Weights of a small self-supervised audio encoder (BEST-RQ).
Training: muon at rate 0.0035, 9400 steps, batches of 128.
Rows from block 3, named by matrix and row number. Each number is 128 + 24 x the weight over its row's rms, rounded and kept within 0 to 255. All counts start at 0. After the name is the row's rms in percent of the matrix's.
# convs0: expand pointwise conv (model.blocks.3.convs.0.weight, 768x192x1), inputs 0-191
convs0.79 030 [162 151 103 138 133  83 121 130 167 110 135 129 162 116 135 124 128 138 116 152 121 112 109  93 119 154  99 140 137 165 142 157 160 142  99 125 168 106 151 147 119 162 116 116 126 140 165 171 151 141 149 109 145  85 140 114 156 142 143  99 103 178 110 135 129 168 157 101 148 126 124 162 109  79 151 132  99 108 171 149 116 124  95 113 107 143 144 139 115  78 132  94  89 134 152  98 167  99 143 153  99  87 117 108 132 141 134 142 105 104  83  86 131 156  84 124 154 164 125 142  97 147 105 117 126 123 105  99 174 116 161 166 122 102 141 119  85 142 110 161 123 169 111 125 145  98 170  86 152 129 156 104 147 120 129  91 139  99  88 111 122 117 102 107 136 129 117 110 146 146 160 137 114 140 124 108 154 142 136 134 148  97 178 115 119 157 110  99 107 141 126 161]
convs0.80 088 [111 142 130 129 118 111 100 160 113  95 125 153 125  93 128 126 190 114  99 153 165 133 160 133 169 125 138 139 106 151 135 172 114 155 132 148 106 131 119 109  90 135 151 123 148 129 128 105 107  87 159 123 115 182  69 162 110 139 118 131 133 141 115 136 154 140 101   3 135 130 136 116 180  92 134 130 120 138 155 153 126 130 138 113 113 133 145 181 137 167 128 141 138 146 130 125 121  81 106 123 160 130 169  89 162 115 132 102 130 113 150 126 143 116 148 137 169 119 146 122 113  93 112 132 125 127 121 124 111 119 132 149 129 141 126 161 160 132  97 132 134  81 116  75 120 123 140 105 161  85  92 137 147 134 159 177 133 137  73 113 148 118 129 142 114 133 140 142 101 129 115 105 156 119 143 126 113 127 143 139  99 149 141 153 148 110 166 139 110 104 149 135]
convs0.81 074 [151 112 159 144  87 124 149 127 152 175 103 152 138 139 111 137 113 148 161  97 124 157 153 162  86 164 123 110 106  94 148 126 139 162  76 148 126 124 130 162 141 129 104 114  77 133 141 129 110 124 169 158  79 114 137 109 130 166 135 130 123 144  68 145  95 133 131 161  92 109 138 110  86  90 126  84  89  98  86 133 127 132 164 121 116 103 139 121 143 159  98 107 118 117 108 156 142 107 136 168 108 135  92 131 147 118 133 155 130 161 113 118 153 150 135 124 163 103 121 117 164 147 104 115 104 124 118 108 112 174 132 132 101 143 138 139 134 135  96 145  93 118 132  89 124 130 156 113 100  96 122  86 128 145 136  92 157 120 133 115 143 148 151  99 134 121  88 155 119 103 153  99  90 137 139 140 163 125 126 102 192 118  92 143 100 112 117  93 162 172 132 119]
convs0.82 127 [136 164 127  89 122 123 147 144 118 130 102 126  95 147 114 104 132 121 186 125 169  93 142 146 118 133 107  85 191 105 140 114 102 141  91 128 140 169 111 123 144 146 120 111  86 120 130 187 186 112 104 131 129 140 113 104 128 101 171 144 124 123 104 110  95 139 112  97 134  77 126  66 129 166 150 151 118 139 105 180  78  96 138 136 161 155 122 125 113 159 140 130 138 165 102 132 114 158 112 141 140 113 124 126 149 151 149 143 106 120 129 104 170  82 144 165 151 126 141 144 161 101 115 158 154 117 128 160 104 143 150 157 184  97 112 115 124 122  64 120 125 118 110 146  98 136 124 123 122 126 126 115 145 110  88 117 132 130 119 123 108 153 131 143 141  91 153 121 121 138 122 126  66 159 134 131 147 122 132  99 132 147 154 136 106  85 122 136  95 144 112 146]
convs0.83 103 [177 121  99 116  99 128 138 120 110 137 146 133 102 123  96  94 162  96  87 167  98  89 134 101 164 150 165 105  95 149 147 158 158  95 143 155 111 122 150 163 137 121 116 133 136  86 167  75 136 144 160 128 136 114 131 126 132 177 118 126 150 145 137 120 162 158 108 152 116 130 140 137 115 145  96 113 137  95 142 168 109 134  93 112 130  99 145 133 106 156 108 137 161 138 131 159 146 164 124 141 105 171 133 133 160 137 104 162 113 158 133 106 105 144 111 107 175 144 127 119 171 113 119 149 138 139 125 175 124 104 108 112  72 144  92 152 145 107 107 102 124 128 110 147 123 143 140 124 120 131 128 119 140  95 152 185 113 171 109 146 133 118 176  96 115 129 143 103 116 159 130 113 106 194 108 143  99  94 127 133 146 122  85 177 151 108 154 105 119 129 136 108]
convs0.84 077 [166 134 131 138  81 119 107 173 141 143 134 130 135 113 141 169 198 100 168 126 150 140 144 121 151  94 111  95 130 136 195 122 112  98 154 161 128 110 141 146  99 177 154 173 159 148  95 132 131 128 136 148 133 146 106 101 148 127 146 163 143 133 117 142  99 141  94 147 123 159 151 105 101 131 120 149  99 120 147 145  90 154 141 151 100 134 137 141 159  96 106 120 136 163 137 139 148 187 109 114 177 122  97 154 150 141 118 120 136 156 112  79 149 125 137 135 146 145 147  95 124 115 123  88 103 128 112 179  81 142 103 130  98 121 135 115  73 119 144 161 141 137 135 128 149 115 112 102 112 115 115 122  98 142 138 151 103 105 102  95 134 112 102 150  95 104 123 109 112 109  81 165 128 118 127  95  82 166 128 127 114 153 105 101 137 113 133 166 155 112 130 116]
convs0.85 030 [109 107 113 148  92 108 137 117 116 158 119 115  95 168 121 105 124 109 121 121 101 148 135 101 138 134 146 168 157 134  88 146 116 124 120 169 109 156 122 171 132 121 114 173 123 135 129 125 126  97 129 165 122 140 127 104 129  95 156 161 160 114 139 102  89 158 106 160 147 127 108 129 126  88 124  86 114 142 140 157 103 160 136 163 120  86 129 102 105 146 131  95  89 122 122 163 150 147 161 105 122 108 140 135 161 141 172 154 124 125 120 160 145  94 171  98 147 102 129  97 136 156 148  92 158 173 145 103 128 155 140 130  77 118 167  93  95 147 151 126 118 138 144 152 163  88 175 156 110 167 114 149  92  97 122  76 142 136 132 107 140 164  93 127 125  96 109  99 123 118  92 123 149 116 158  85 117 119 111 140 139  96 159 163 151 121 140 152  94 124 116 146]
convs0.86 050 [121 152 120  74 163 127 103 120 134 144 113 160 125 135 165 183  85 165 141 127 128  95 144  95 158 136 111 162 130 119 128  87 171 148 157  92 109 112 149 113 138 110 153 125 194 144 128 153 143 177 162 146 154 143 185 114 126 159 103 142 133 146 106 113  99 131 119 166  97 169 151 170 161 164  95 137 142 130 130 122 125 121 106  91 132  99 137 150 111 126 131 128  93 157 100 142 124 147  82 151 123 173  97 102 125 129 175 119 131 124 120 173 130 161 121 169 145  97 134 125 118 144 109 116 120 129 142 121 159 157 123 128 113 145 166  56 157 143  82 155 142 131 159 106 127 124 115 118 136 120 131 129 138 103 130 122 118 141 160 123 122 121 124 110 105 151 136 166 124 135  91 125 129 109 109 141 158 154 160  95 155 104 101 117 100 161 106 122 140 122 105 139]
convs0.87 135 [ 95 124 135 138 118  99 144 139 152 136 149 138 146 107 145 116 126 109 102 168 130 123 113 125 101 163 142 131 127 107 143 153 122  90 133 103 111 107 114 138 146 120 133 103 161 158 159  94 172  95 118 113 137 147 118 140 117 167 125 165 173 158 150 156 133 129 112 115 129 127 151 101 167 139 113 147  96 163  88 170 132 127 113 125 135 121 131 138 131 135 123 118 103 179 156 138  84  96 135 130 148  81  82 136 184  93 102  98 133 125 116 167 136  71 150 150 179 128 157  69 123  86 139 100 167 121  84  77 127 159 120 126  92 124 135 159 116 104 146 107 138 145 115 115 155 100 122 110 131 136 131 163 151  93 159 136 127 112 129 115 144  94 160 129 115 105 100 126  88 153 123 109  86 120 124 143 169 138 145 165 131 139 159 102 103 119 121 118 150 114 101 173]
convs0.88 157 [131 118  92 114 156 129 132  87 165 104 117 133 152 128 140 144  83 121  98 115 136 129 168 128 113  94 154  90 124 110 117 113 108 104 143 145 116 108 118 113  97 197 139 167 133 132 107 112 109  70 115 119 124 153 171 126 136 129  99 109 174 106 193 170 125 123 122  90 106 126 143 131 116 186 112 116  90 111 116 162 157 131 123 105 109 148 106 121 171 106 100 141 181  92 136 103 122  90 119 110 115 109 127  91 110 105 138 154 143 141 117 147 166 154 137 140 135 125 138 120 120  87  98 159 128 150 122 155 162 119 157 115 142 123 170 130  96 114 131 127  89 119 131 141 124 140 160 143 101 165 126 133 154 159 103 137  92 149 146 137 187 117 111  97  97 152 123 136 132 156 126 145 125 144 109 136 129 161 153 121 153  99 129 100 114 155  86 139 123 121 177  96]
convs0.89 054 [156 119 107 158 128 120  95 134  92 127 168 139 149 139 154 162 158 122 146 151 170 122 126 132  94 125  85 115 139 103 125 112 148 155 131 128 141 134 147 137 165 130 112 123 121 128 132 115 118 115 134  96 115 109 189 132 118 146  98 115 139 184 119 153 159 151 108 140 165 152 115 168  99 105 152 118 112 123  93 165 155 152 146  89  91 108 101 161 154 125 152 120 104 128 155 120 151 127 119 161 152  93 131 142  87 106 122 159 106 131 113 108  80 151 125 132 120  97 120 188 138 139 139  95 127 105 134 118 146 158  82 154 106 145 142 174 178 130 115 109 134 173 126 142 148 149  93 109 135 145 130  90 108 130 127 154 122 153  97 135 126 136  97  77 131 125  48 125 115 136 134 121 114 179 123 152 108 161 130 128  89  83 129 137 144 129 123 129 168 153 106 150]
convs0.90 142 [ 86 116 118 118 156 160 152 140 175  88 145 125 119 125 130 131 158  99 127 132  86 125 128 148 127 103 135 102 114 163 109 127 111 116 165 120 125 120 150  93 111 135 109 132 144 201 103 139 140 124 119 127 146 122 128 138 131 176 128 150  70 116 132 155 158 133 123 101 145 101 125 177 153 136  90 127 157  90 113 124 107 106 138 144 158 135 132 127 112 158 170 153 108 137  93 130  99 144 135 142 151  93 155  61 133 172 111 100 118 118 167 123 129  75 109 129 147 141 170 119 105 153  91 115 119 113  95 136 120 153 116 162 159  97 131 147 183 116 115 137 129 130 127 134  95 122 152 141  84 113 118 143 152 142 122 136 111 109  94 108 152 108 153  96 167 153 106 148 128 112 144 135  94 178 124 124 151 107 117  97 126 187 146 124 149 170 142 124 117 131 158  88]
convs0.91 150 [167 144  88 149 137 102  82 193 140 107 143  98 129 145  79 124 103 129 123 165  96 127  94  78 138  95 126  94 135 113 160 146 142 147 138  91  99 137 112 119 100 111  69 144 127 135 106 106 117 128  94 119 161 123 104  86 106 109 135 107 127 137 132 119 139  97 140 124 109 117 134 157  92 130 104 135 103 123 156 178 113  91 159 147 107 109 161 129 141 146 150 153 112 134 121 107  94 157  93 139 117 127 141 105  88 154 162 169 118 145 147 136 160 162 129 139  95 120  96 159 124 148 116 127 119 142 133 154 131  84 153 174 143 135 128 150 143 164 114 174 154 127 149 139 118  78 119  71 146 112 132 156 129  92 131 157 136 155 146 165 110 143 128 111 150 164 145 101 116 137 133  95  96 110 141  97 127 131 120 145 130 120 165 136 134 169 137 111 100 151  96 119]
convs0.92 114 [143  88 124 145 142 105  94 112 122 120 162 120 133 130  75 154 120 121  73 123 151 115 107 119 150 150 126 154 154 168 103  79 167 111 114 129 125 102 107 132 141 144 102 163 110 122 130 130 119 121 101 127 167 149  78 179 146 116 120  95 125 131 117 104 107 128  68 162 139 137 190 140 142 151 124 148 151 122 128 125 102 116 146 162 188 144 160 154 145 111  84 119  93 122 110 138  89 170 171 105 130 112 146 174 141 165 127  88 163 151 117 146 136 102 155 120 115 116 108 133 111 130 141 133 115 117 114 112 148 123  93 122  95 104 149 112 134 113 133 124 116 131 107 192 152 100 130 166 118 132 159 156 148 101 170 120 116  83 123 127 143 128 168 103 102 130 146 115 129 131 112  78 140 143  93 103 118 151 156 105 150  97  97 114 119 138 132 107 156 134 132 125]
convs0.93 039 [122 131  97 110 170 137 100 135 112 159 146 121 159 127  84 137  85 176 118 114 117 144 128 108 101 141 160  88 117 123 124  90 127 182 112 103 130 101 105 117 163 166 117 170 198 145 105 159 134 131 126 143 113 106 150 117 165  81 140 159 101  96 109 153 139 135 165  80 153 183 126 117 130 141 155 136 110 113 135 173 131 147 106 137 152 106 135 123 125 162  86 142  90 125 122  93 153 128 143 130 101 146 145 132  95 149 152  84 105 147 128 165 134 172 133  88 151 146 118 132 136 162 128 125  75 135 150 132 114 129 135 111 101 152 122 124 106 138 118 138 120 124 116  95 123 164 162 139 117 158 113 142 119 143 106 118 105 133 135 138 110 115  98 123 153 110 112  85 152  83 141 149 146 140  85 141 105 135 155 134 155 151 129 190 115 161  98 101 126 118 115 128]
convs0.94 166 [151 116 134 167 108 137 141 145 143  98 166 140 110 108  92 109 115 122 123 134 125 139  96 169 131 124 105  87 150 132 152 163 137 154 173 104  89 119 118 141 115 136 153  80 105 104 147 124 113 154  95 111 141 176 144 184 157 122 135 100 113 105  80 109 152 174  96 135 125 118  92 151 162 153 121 125 150 136 108  88 118 125 129 122 156 164 122 111 108 156 154 109 140 112 123  99 126 113 186 160 148 127 143 101 112 114 103 139 122 169 150 117 147 121 119 142 206 100  83 106  90  99 104 106 121 132 129 151  78 158 136 124 128 129 117 135 132 163 146 119 168 106 112  99 121 146 122  99 152 107 132 152 111 131 129 136  94 134 116 129 107  98 128 138 170  96 128 182 142 145 189 150 128  84 151  82 119 112 126 111 116 116 134 123 147 135 128 126 121  99 144 136]
convs0.95 138 [166 125 139 118 149 146 112  77  94  87 117 133 114 105 101 109 114 130 104 157 131  69 150 135 147 127 176 103 149 146 116 122 141 111 111 152 146 124 147 145 141 132 124 143 173 139 124  84 173 151 100 115 155 141 105 134 117 104 171 156 117 134 131 109 143 143  95 139  98 152 139 144 156 123 109 129 115 107  95  84  95 113 115  83 160 146  93 185 127 138  96 162  76 154 111 150 138 153 138 133 146 122 139  88 159 127  94 152 122 123 127 120 107 146 116 119 151 148  91 136 181 121 162 134 139 183 127 128 110 125 177 104 105 130 101 155 160 160 124 127 133 156 129 152  97 108 104 133 105 107 171 147 142 140 145 148 125 151 125 133 103 132 144 124 168 103  85 108 147  92  99 131 126 191 138 159 143 132 124 135  81 123 100 123 124  96 123 122 121 107  92 136]
convs0.96 051 [ 76 131 134 114 176 101 146 143 194 135  81 119 102 122 120 135 112 162 141  88 131 129 129  97 140 147 144 159 146  85 134 155 104 127 112  93 140 113 157  82 143 139 135 117 122 140 133 158 104 125  83 167 128 138 134 111 158 142 133 106 123 156 116 137 118 162 116 143 111 100  96 121 135 148  77 135 139 129 114 148 126 172 163  82  92 120 107 117 113 144 138 113 150 153 121 170  95 186 133 153 107 119 158 133 154  78 134 147 136 147 124 155 191 151 144 114 136 117 143 136 128 127  98 100 115 116 129 126 112 112 145 148  77 105 119 135 160 103 167  95 136 116 120 129  93 133 101 135  98 143 134 122  79 131 128 129 130 128 115 142 127 143 141 134 160 112 166 139 111 132 117 174 138 144 102  90 120  80 113  89 156  93 138 101 162 154 171 146 144 106 135 163]
convs0.97 056 [137 111 111 134  96 119 132 107 105  84 134 155  95  90 131 180 178 149 109 131 142 125 172 107 136 129 126 119 109 132  75 152 131 112 148 170 126 177  94  99  77 154  99 138 116 131 148 110 166  99 141 121 110  74 132 157 128 140 160 134  93 133 113 144  98 111  92 104 135 136 112 134  95  69 117 117 166 139 118 131 116 145 151 173 166 137 147 121  78 129 120 133 110 161 135 120 118  99 112 137 115 155 152 120 135  64 107 160 120 104 133 107 166 112  64 141 158 125 121 155 113 119 124 134 145 136 112 103 108 134 130 157 107 110 125 107 130 151 137 136 109 115  90 135 148 134 168 126 141 153 149  96 106  98 132 121 100 131 158 130  90 147  88 148 155 121 169  96 119 120 156 141 140 137 145 125 136 116 146 130 180 150 103 107 122 160 163 139 150 114 104 157]
convs0.98 088 [121 136  80 124  96 145 158 111 111 135 114 149 143 102 172 128  72 120 132 141 116 122 160 114 148 124  85 137 119 123 156 107  93 133 143 140 155 131 132 151 129 130 167  91 152  99 146 109 173 114 145 126 148 168 161 109 103 159 107 120 148  88 136 128 152  97 156 120  86 119 133 103 172 138 179 143  94 120  95 142  52 133 130 115  95 135  94 131 173 132 120  89 120 128 149 173 110 133 128 147  73 148  93 122 100 154 129 167 156 128  75  85 147 160 114 141 127 138 115 120 117 165 135 148 169 155 105 119 120 124 113 150  86 118 120 116 132 166 160 127 128 144 139 129 153 157 137 122 124 124 132 112 112  88 122 160 142 145 144 167 131 139 115 123 108 106 146 147 110 120 141 126 104 122 136 140  81 158 113 157 109 126 129 112  95  93  86 134 135 154  90 154]
convs0.99 045 [131 150  95 113  86  86 113 187 111 151  98 124 136  88  93 183 138 131 126 128 178 115 127 134  93 141 161 134 134 176 133 131  78 130 153 101  89  95 143 133 155 146  83 116  90 149  88 161  99 124  87 137 142 135 165 118 140 106 145 107 101 116 150 127 115 125 143 100 112 123  89 107 127 102 100 110 131 122  99 154 156 156 131 159 163 133 173 135 158 123 127 130 107 107 128 140 119 119 162 132  91 102 132  79 105 142 140 131 136 117 138 113 117 146 142 130 141 143 123 149 146 159 129 195 141  94 107 118 115 132 127 108  96 120 160 121 145 106 105 135 154 142  92 106 147 121 121 112 112 161 165 105 180 123 132 159 118 128  87 118 109 126  96  90 131 165 118 108 128 178 148 168 141 115 158 154 149 162 125 142 102  93 120 147 139  99 119 133 140 142 131 153]
convs0.100 141 [ 80 162 122 135 144 111 120 133 134 108 152 106 140  89 153 113 114 137 143 112 131 191 131  99  87 126 124 130 149 154 120 148 116 128 103 131 137 145  89 147  97 139 132 150 159  89 117 147 137 140 117 134 127 150 101 173 147  90 124 144  88 103 134  82 122 115 110 137 102 117 107 121 118 182 152  73 140  91 144 139 132 118  96 111 125 110 149 153 132 143  88 157 128 128 146 138  78 144 109  90 139 191  77  98 125 146 162 158 142 155 142 105 136 106 157 134 123 125 127 137 110 143 130 142 140 118 128 152 112 117 107 151 125 180 146 155 149  93 114 138 115 139 113 153 155 116 143 172  97 124  83 129 137 138 162 139 125 142 134 132 102 111 143 126 100 103 141 142 120  76 140 111 156 150  92 141 117 110 108 145  99 130 167 185  98 165  51 131 125 146 114 136]
convs0.101 043 [106 142 130 143  88 138  76 137 146  72 150  99 135 140 127 176 145 113 109 140 163 177 120 108  86 119 171 162 124 119 153 128 163 143 132 120 143 117 143 118 135 131 119 114 119 111  97  88 159 116 156 124 102 114 149 124 160 158 126 112 153 113 103 107 147 177 139 105 107 143 122 160 106  85 123 126  97 182 112 120 149 148 141 148 150 132 104 141 115 114 142 149 145 144 110 150  94 108 141 132 145 167 114 155 160 116 119 117 120 149 126 110 138 134 106 107 107  91 151 129  83 155 137 102 144 134  95 115 131 172 123 151 119 110 116 110 124 152  98 142 132 120 130  80 125 119 136  89 171 102 120 152 142 153 160 140 137 173 150 104  79 144  62 112 121  80 152 148 117 130 121 152 122 130 146 125 145 165 159 158 141  98 114 165 159  74  92 142 148 162 144 147]
convs0.102 124 [104 132 137 165 155 116 146 146 111 165 152 151 121 125 138 118 125 121 142 116 102 157 155  80 127  90 129 103 149 157 139 120 141 162 151 175 162 136 110  99 142 103 132 137 178 139 122 153 147 155 118 112 135  66 106 128 109 115 161 155 139 105  93 111 124  92 214 134 113 159 123 103 140 160 120 127 129 124 150 134 149 143 135 170 112 104 135 144 137  95 157 105  98 108 141 121 147  95 104 107 115 158 121  86 131 164 116  82  95 107 135 100  90 120 115 139  86 107 129 164 115 137 128 113 160 152 114 140 151  88 144  88 127 123 118 111  94 136 137 125 159  83 106  77 135 113 130 170 109 142 123 129 107 136 171 132 160 143 109 104 138 150 134 110 142 134 140 137 119 147  86  96 135 114 152 133 118  95  93  84 174 133 106 164 121 129 138 172 120 145 116 117]
convs0.103 038 [110 175 147 133 111 106 151 137 174 110 127 160 142 133 115 152 137 102 168  89 123 107 155 103 116 151  92  65 102 132 131 142 109 170 125  91 107 106 112 107  84 125  96 129 124  99 109 107 150 169 149  77 115 124 129 104 145 146 139 146 149 120 127 182  98 137 110 136 104 134 156 133 133 139 105 147 124 117 130 119 142 134 105 125 140 133 100 105 144 168 158 134 155  88 110 132 102 122 144 149 113 118 102 164 122  81  89 114 145 124 106  97 122 126 108 111 140 130 115 170 102 153 120 110 133 163 117 165 159 136 160 132 122  93 133 168 116 101 103 111 141 167 105 153 157 139 118 162 135 112  60 120 136 135  65 133 129 115 157 111 143 142 163 107 146 168 179 126  97 129 153 151 130 120 121 136 154 105 120 178  82 100 108 121 155 117 110 121 112 136 120 155]
convs0.104 038 [134 156 103 128 102 103  93 141 173 142  73 122 108 107 171 145 160 100 138  93 123  99 117 131 144 140 134 123 113 128 155 110 146 111 123 124 129 128 172  95 143 109 155 124 110 131 101 156 128 141 181 172  95  73 103 129 111 158 122 167 164 152 123 141 105 160 115 153  62 118 109 124 149  81 165 138 117 154  90 157  95 113 113 148 147 168 106 137 141 132 174 136 125 135 105 130 105 142 115 129  92 123  89 131  82 171 153 119 118 113  89  92 143  89 147 123 130 146 165 131 102  85 103 146  81 134 116 126 170 141 120 137  92 126 151 106 118 169 127 113 131 140 110 143  98 142 130 121 141 140 158 143 121  98 119  99 154 123 146 139 139 133 102 123 118 151  93 145 103 158 142 128 119 125 120  85 122 135 163 159 131 103 111 118 153 117 158 136 140 169 121 170]
convs0.105 160 [141  73 124 122  83 138  97 134 123 125 166  99 147 138 122 106  95 129 131 100 124 130 107 125 137 161 125 132 106 170 132 151  91 107  80 132 118  93 148 151  99  67  98 120  68 122 133 135 154 107 134 136 147 155 127 133  96 133 119 147 110 109 110 146 190 156 132 108 155 120 107 135 163 139 131 133 130 147 147 126 195 135 147 148 145 138 114 140 153 110  81 148 126 164 140 198 125 152 127 154 157 114 144  94 161 126 168 137 157 138 140 104 141 109 164 120 143 108  96  79 154 173 142 125  70  88 100 130 131 102  78 128 117  92 137 154 114 139 141 131 113 142 146 129 137 118 167 142 131 135 123  94 123 119 143 122 141 152 132 148 107 120 118 128 175 124 132 165 122 120 111 145 123 102  99 140 121  92  99  98 125 177 125 153 122  94 133 119 108 121 141 160]
convs0.106 050 [127  86 153 149 106 115 113 101  83  93 138 135 167 102 151 118 108 166 136 132 125 142  74 124 158 118 106 119 146 119 111 160 164 139 166 124 121 113 134 120  99 123 132 140 158 147 130 139 116 141 132 119 159 136 163 150 144 104 154 131  84  88 130 105 107 162 144 159 168 124  91 120 103 147  77 135 157 125 171 152 122 122 110 117 106 132  97 128  95 101 153 144 177 127 134 130 160 118 149 124 113 130 145 108 149 147 143 139  90  62 146 106 112 121 153 113 126 168  92 119 136 140 113 133 139  93 103 121  79 165 160 129 105 106 109 111 146 157 139 146 130 166 149  71 170 115 120 128 164 160 113 110 104 147 179 135 114 122  92 141 136 156 160  92 140 124  79 152 144 112 154 130  90 120 102 107 135 177 137 148 136 163 116 146 112 147  99 129 149 118 123 121]
convs0.107 074 [148  96 139 132 129 130 147 151 174 165 121 132 121 130  97 142  93 162 175 130 101 136  95 126 112 124  96  86 103 165 140 116 178  99 139 119 115 143 151 136 151 134 104  97 163 132 100 127 150 143 119 149  91 141 142 150 116 124 101 113 127  77 109 160 118 135 161 183 147 142  90 126 125  84 115 159 110 116 110 151  96 125 119 106 113 136 148 134 126 117 119 137 108 145 129 185 159 105 134 149 147  89  90 124 113 145 139 119 105 125 121 134 156 154  75 148 107 100 135 119  85 116 145 114  91 104 147 106 103 139 166 137 107 128 139 109  96 126  78  68 150 101 134 126 113 121 118 108  95 140 113 137 134 136 147 122 126 120 124 103 145 167 166 136 146 112 128 172  89 152 140 129 187 129 112  91 135 136  72 110 141 111 103 163 143  89 133 110 152 148  93  99]
convs0.108 038 [132 146 147 159 148 124 145 124  86 139  98 119  97 157 136 160 147 103 115 108 149 126 135  94 149 106  76 140 154 125 101 130 198 102 135 138 113 135 104 147 107 107 142 105 111  91 130 129 138 143 157 143 130 101 124 158 133  91 162 113 116 160 154 112 107 146 145 210 149 157 125 173 142 100 148 128 113 150 154 138  95 185 141 125  94 112  76 137 146 163 100 117 135 105  86 132  86 136 127 148 112 164 123 141 110 133 125  86  98 146 149 124 116 100  88 160 107 146 113 123 157 114 101 115 152 134 106 173 164 147 115 128  87 115 115 155 151 120 108 146  98 150 151 102 114 115 139 104 115 111 141 120 102  81  89 134  97 132 120 152 116  98 146 116 131 133 123 155 161 133 144 122 154 163 117 100 113 150 122 141 161 138 102 120 160 116  99  93 130 131  79 126]
convs0.109 138 [131  95  93 104  82 154 107 132 111  83 133 128 169 122 109 128 101 135 124 127 129 123  94  79 139 108 112 158 112 110 114 146 170 143 143 131 111 127 149 110  99 156  80 119 138  87 119 156 166 142 151 134 109 139 149 123 159 149 148 140 134 120 104 107  72 126 125  91  97 136 152 101 136 152 100 102 103 107 121 184  94  84 143 126 135 132 131 125 115 170 180 137 139 139 114 155 109 173 147 158  74 113 144 122 128 150 137 143 152 124 162 154 138  91  95 151 140 136 133 127 131 150 153 117 110 145 176 131 130 152  90 143 134 153 141  87 122 144 139 111  85 112 130 121 111 166 107 120 117 146 128 115  94 142 126  72 168 129 150 146 136 124 162  91 133 115 109  97 167 147  80 119 154 134 156 103 121 187 144 117 124 137 144 117  89 147 112 165 111 141 135 114]
convs0.110 036 [154 161 128 136 154  92  91 126 113  96 128 129 132 139 118 132 132 124 148 138 105 165 105 127 168 149 133  99 132 143 173 145 116 127 149 117 100  96 107 118  88 120 115 146 110 107 136 153  91 152 165 149 100  96 135 142 108 154  82 132 142 141 110 120 120 155 125 137  74 125 116 152 176 155  95  99 137 116 142 146 142 151 109  99 143 158 109 130 118 129 123  89 117  80 140 138 141 144 161 163 164 167 150 143 123 170 126 147 153 166  99 129 111 145 171 124 139  93 145 118 136 159 131 161 108 155 105 175 154 118  99 143 106 100 140  85 112 110  83 124 105  94 149 175 158 163 154 134 102 157 132 105  93  86  94 148 119 129  98 132 112 109 123 127 137  84 119 167 153 101 170 100 147 134 151 120  90 112 101 152 146 112 164 116 141 117 157 121 129 161 115 143]
convs0.111 035 [135 122 112 152 150 148 164  94 108 151 105 133 103 131 120 157 156 133 163 143 114 150 111  91 145 141 173 131 116 111  95 124 110 134 110 108 142 101 133  97 123  91 157 101 123  99 136 131 133 167 153 144 160 105 149 111 133 135  83 124 134 135 125 123 145  76 130  89 110 134 114 182 153 133 114 173 124 173 150 156 164  85 101  96 143 144  83 127 133 106  95 118 167 130 119 133 150 143 105 105  76 147  96  82 132 163 123 131  92 113 120 129  95 144 163 137 112 135  99 152 122 120 117  83 154 142 121 129 146 106 116 142 168 140 150 118 153 169 117 136 124 142  92 146 110 124 111 111 107  91 116 152 157 111 165 107 166 139 144 127 111 200 100 168 138 157 100 151 153 146  93 137 124 107 148 125 132 116 116 139 134 109  92 122  85 148  98 116 123 169 111  99]
convs0.112 037 [155 161 128 146 128 129 122 148 143 141  99 127 108 158 170 135 151 152 161 155 158  85  98 145 190 166 148 144 150 147 149  93 126 138  92 159 107 118 138 126 117  89 164  89 158 111  91 154 143 131 163 105 108 123 128 129 107 156 130 100 142 111 107 104 119 125 144 105 103 158 148 151 144 122 138 148 110 162  97 112 120 138 138 132 122 132 148 101 106 149 145 140 124  96  96 156 123 132 107 116 129  99 165 104  77 147 148 137 138  99  87 110 111 102 119 111 132 109 116 135 138 135 107 145  90 102 107 147 166  95 159  94  98 109 170 145 140 142 125 100 132 139 144 139 160 173 129 118  82 128  97 139 110 118  80 108 140 121  97 145 125 157  77 109 155 104 118 142  79 134 140 148 136 109 127 145  95 147 151 150 125 102  84 106 139 168 124 149 102 142  57 152]
convs0.113 031 [104 107  92 137 110 137  92  96 117 137  90 105 103 117 106 162 118  92 135 149 126 148 145 106 183 117 128 157 103 148 120 105 128 139 106 141 149 151 137 101 128  90 103 149  97  73  92 177 110 117 167 158 141 107  94 153 157 100  95 119 119 138 159 142 128 162 150 118 105 157 116 173 125 114 166 136  98 131 135 150 107 119 108 161 103 130 133 112 129 122 110 156 119 151 127 166 100 148 143 160 148 152 144 162  94 117  90 135 121 131 145  84 141 114 147 121  96 120  88  75 136 126 151 160 162 144 102 174 137 122 107 113 107 160 109  88 135 101  75 136 108 140 124 173 143 120 109 119 127 169 129 102  87  91 133 142  93 138 112 111 122 171 102 138  96 115 105 150 143 147 158 144 156 104 121 143 137 129 121 104 122 144 133 114 129 116 156 121  87 144  98 166]
convs0.114 090 [120 166 122 105 120 177 112  88 109 137 129 100 139 120  94  99 142 137 151  89 170 104  99 101 132 133 133 110 124 162 129  99 100 130 121 130 107 169 136  66 116 162 136 130 128 160 143 137 140 154 155 107 109 118 120 152 126 137 134  95 107  91 123 116 147 132 154 169  80 127 151  94 162 113 119 160 127  75 108 139 111 118 140 157  91 106  88 114 127 132 133 128 145 128 162 137  97  92 152 138 182 145 126 137 144 135 179  96 109 136 127 148 124 134 153 137 123 162 172  98 113 131 122 101 136 142 148 172 112 109 140 146 145  95  77 121 174 162 121 144 124 147 143 142 107 147 149 113 128 135 123 157 117 114 146 170  86  81 124 154 137 115 136 139 130 132 126 114 118 122  72 148 129 106 138 122 143 168 152 160 165  63  95 144 127 104 125 130 128 127  81 100]
convs0.115 064 [167 153 102 126  94 118 178 137 155 134 112  88 112 117 156  83 137 130 146 121  85 144 161 100 161 149 111 121 110  99 153 121 161 108 150 122 144 133 135 140 151 120 122  96 113 122  80  91 146 101 128 145 131 109 163 147 144 183  95 160 115 133 127 128 146 135 132 130 134 153 144 121 103 100 133  92 142 144 106  90 129 167 121 125 158 107 110 156 178 131 189 143 150  66  84 141 133 133 142 105 121 153 118 110 107 141 129 148 114 143 170 139 116 108 106 100 137  79 131 103 158 136 122 112 141 137 107 176 142 135 145 121 113 114 150 131  91 139  99 132 115 142 146  99 153 115  95 127 123 106 109 127 129  90 126 199 108 172 133 111  85 172 110 108 180 101 103 145  94 159 150 114 132  93 124 138 114 124 119 169 123 139 135 140 101 101 128 100 133 134 109 116]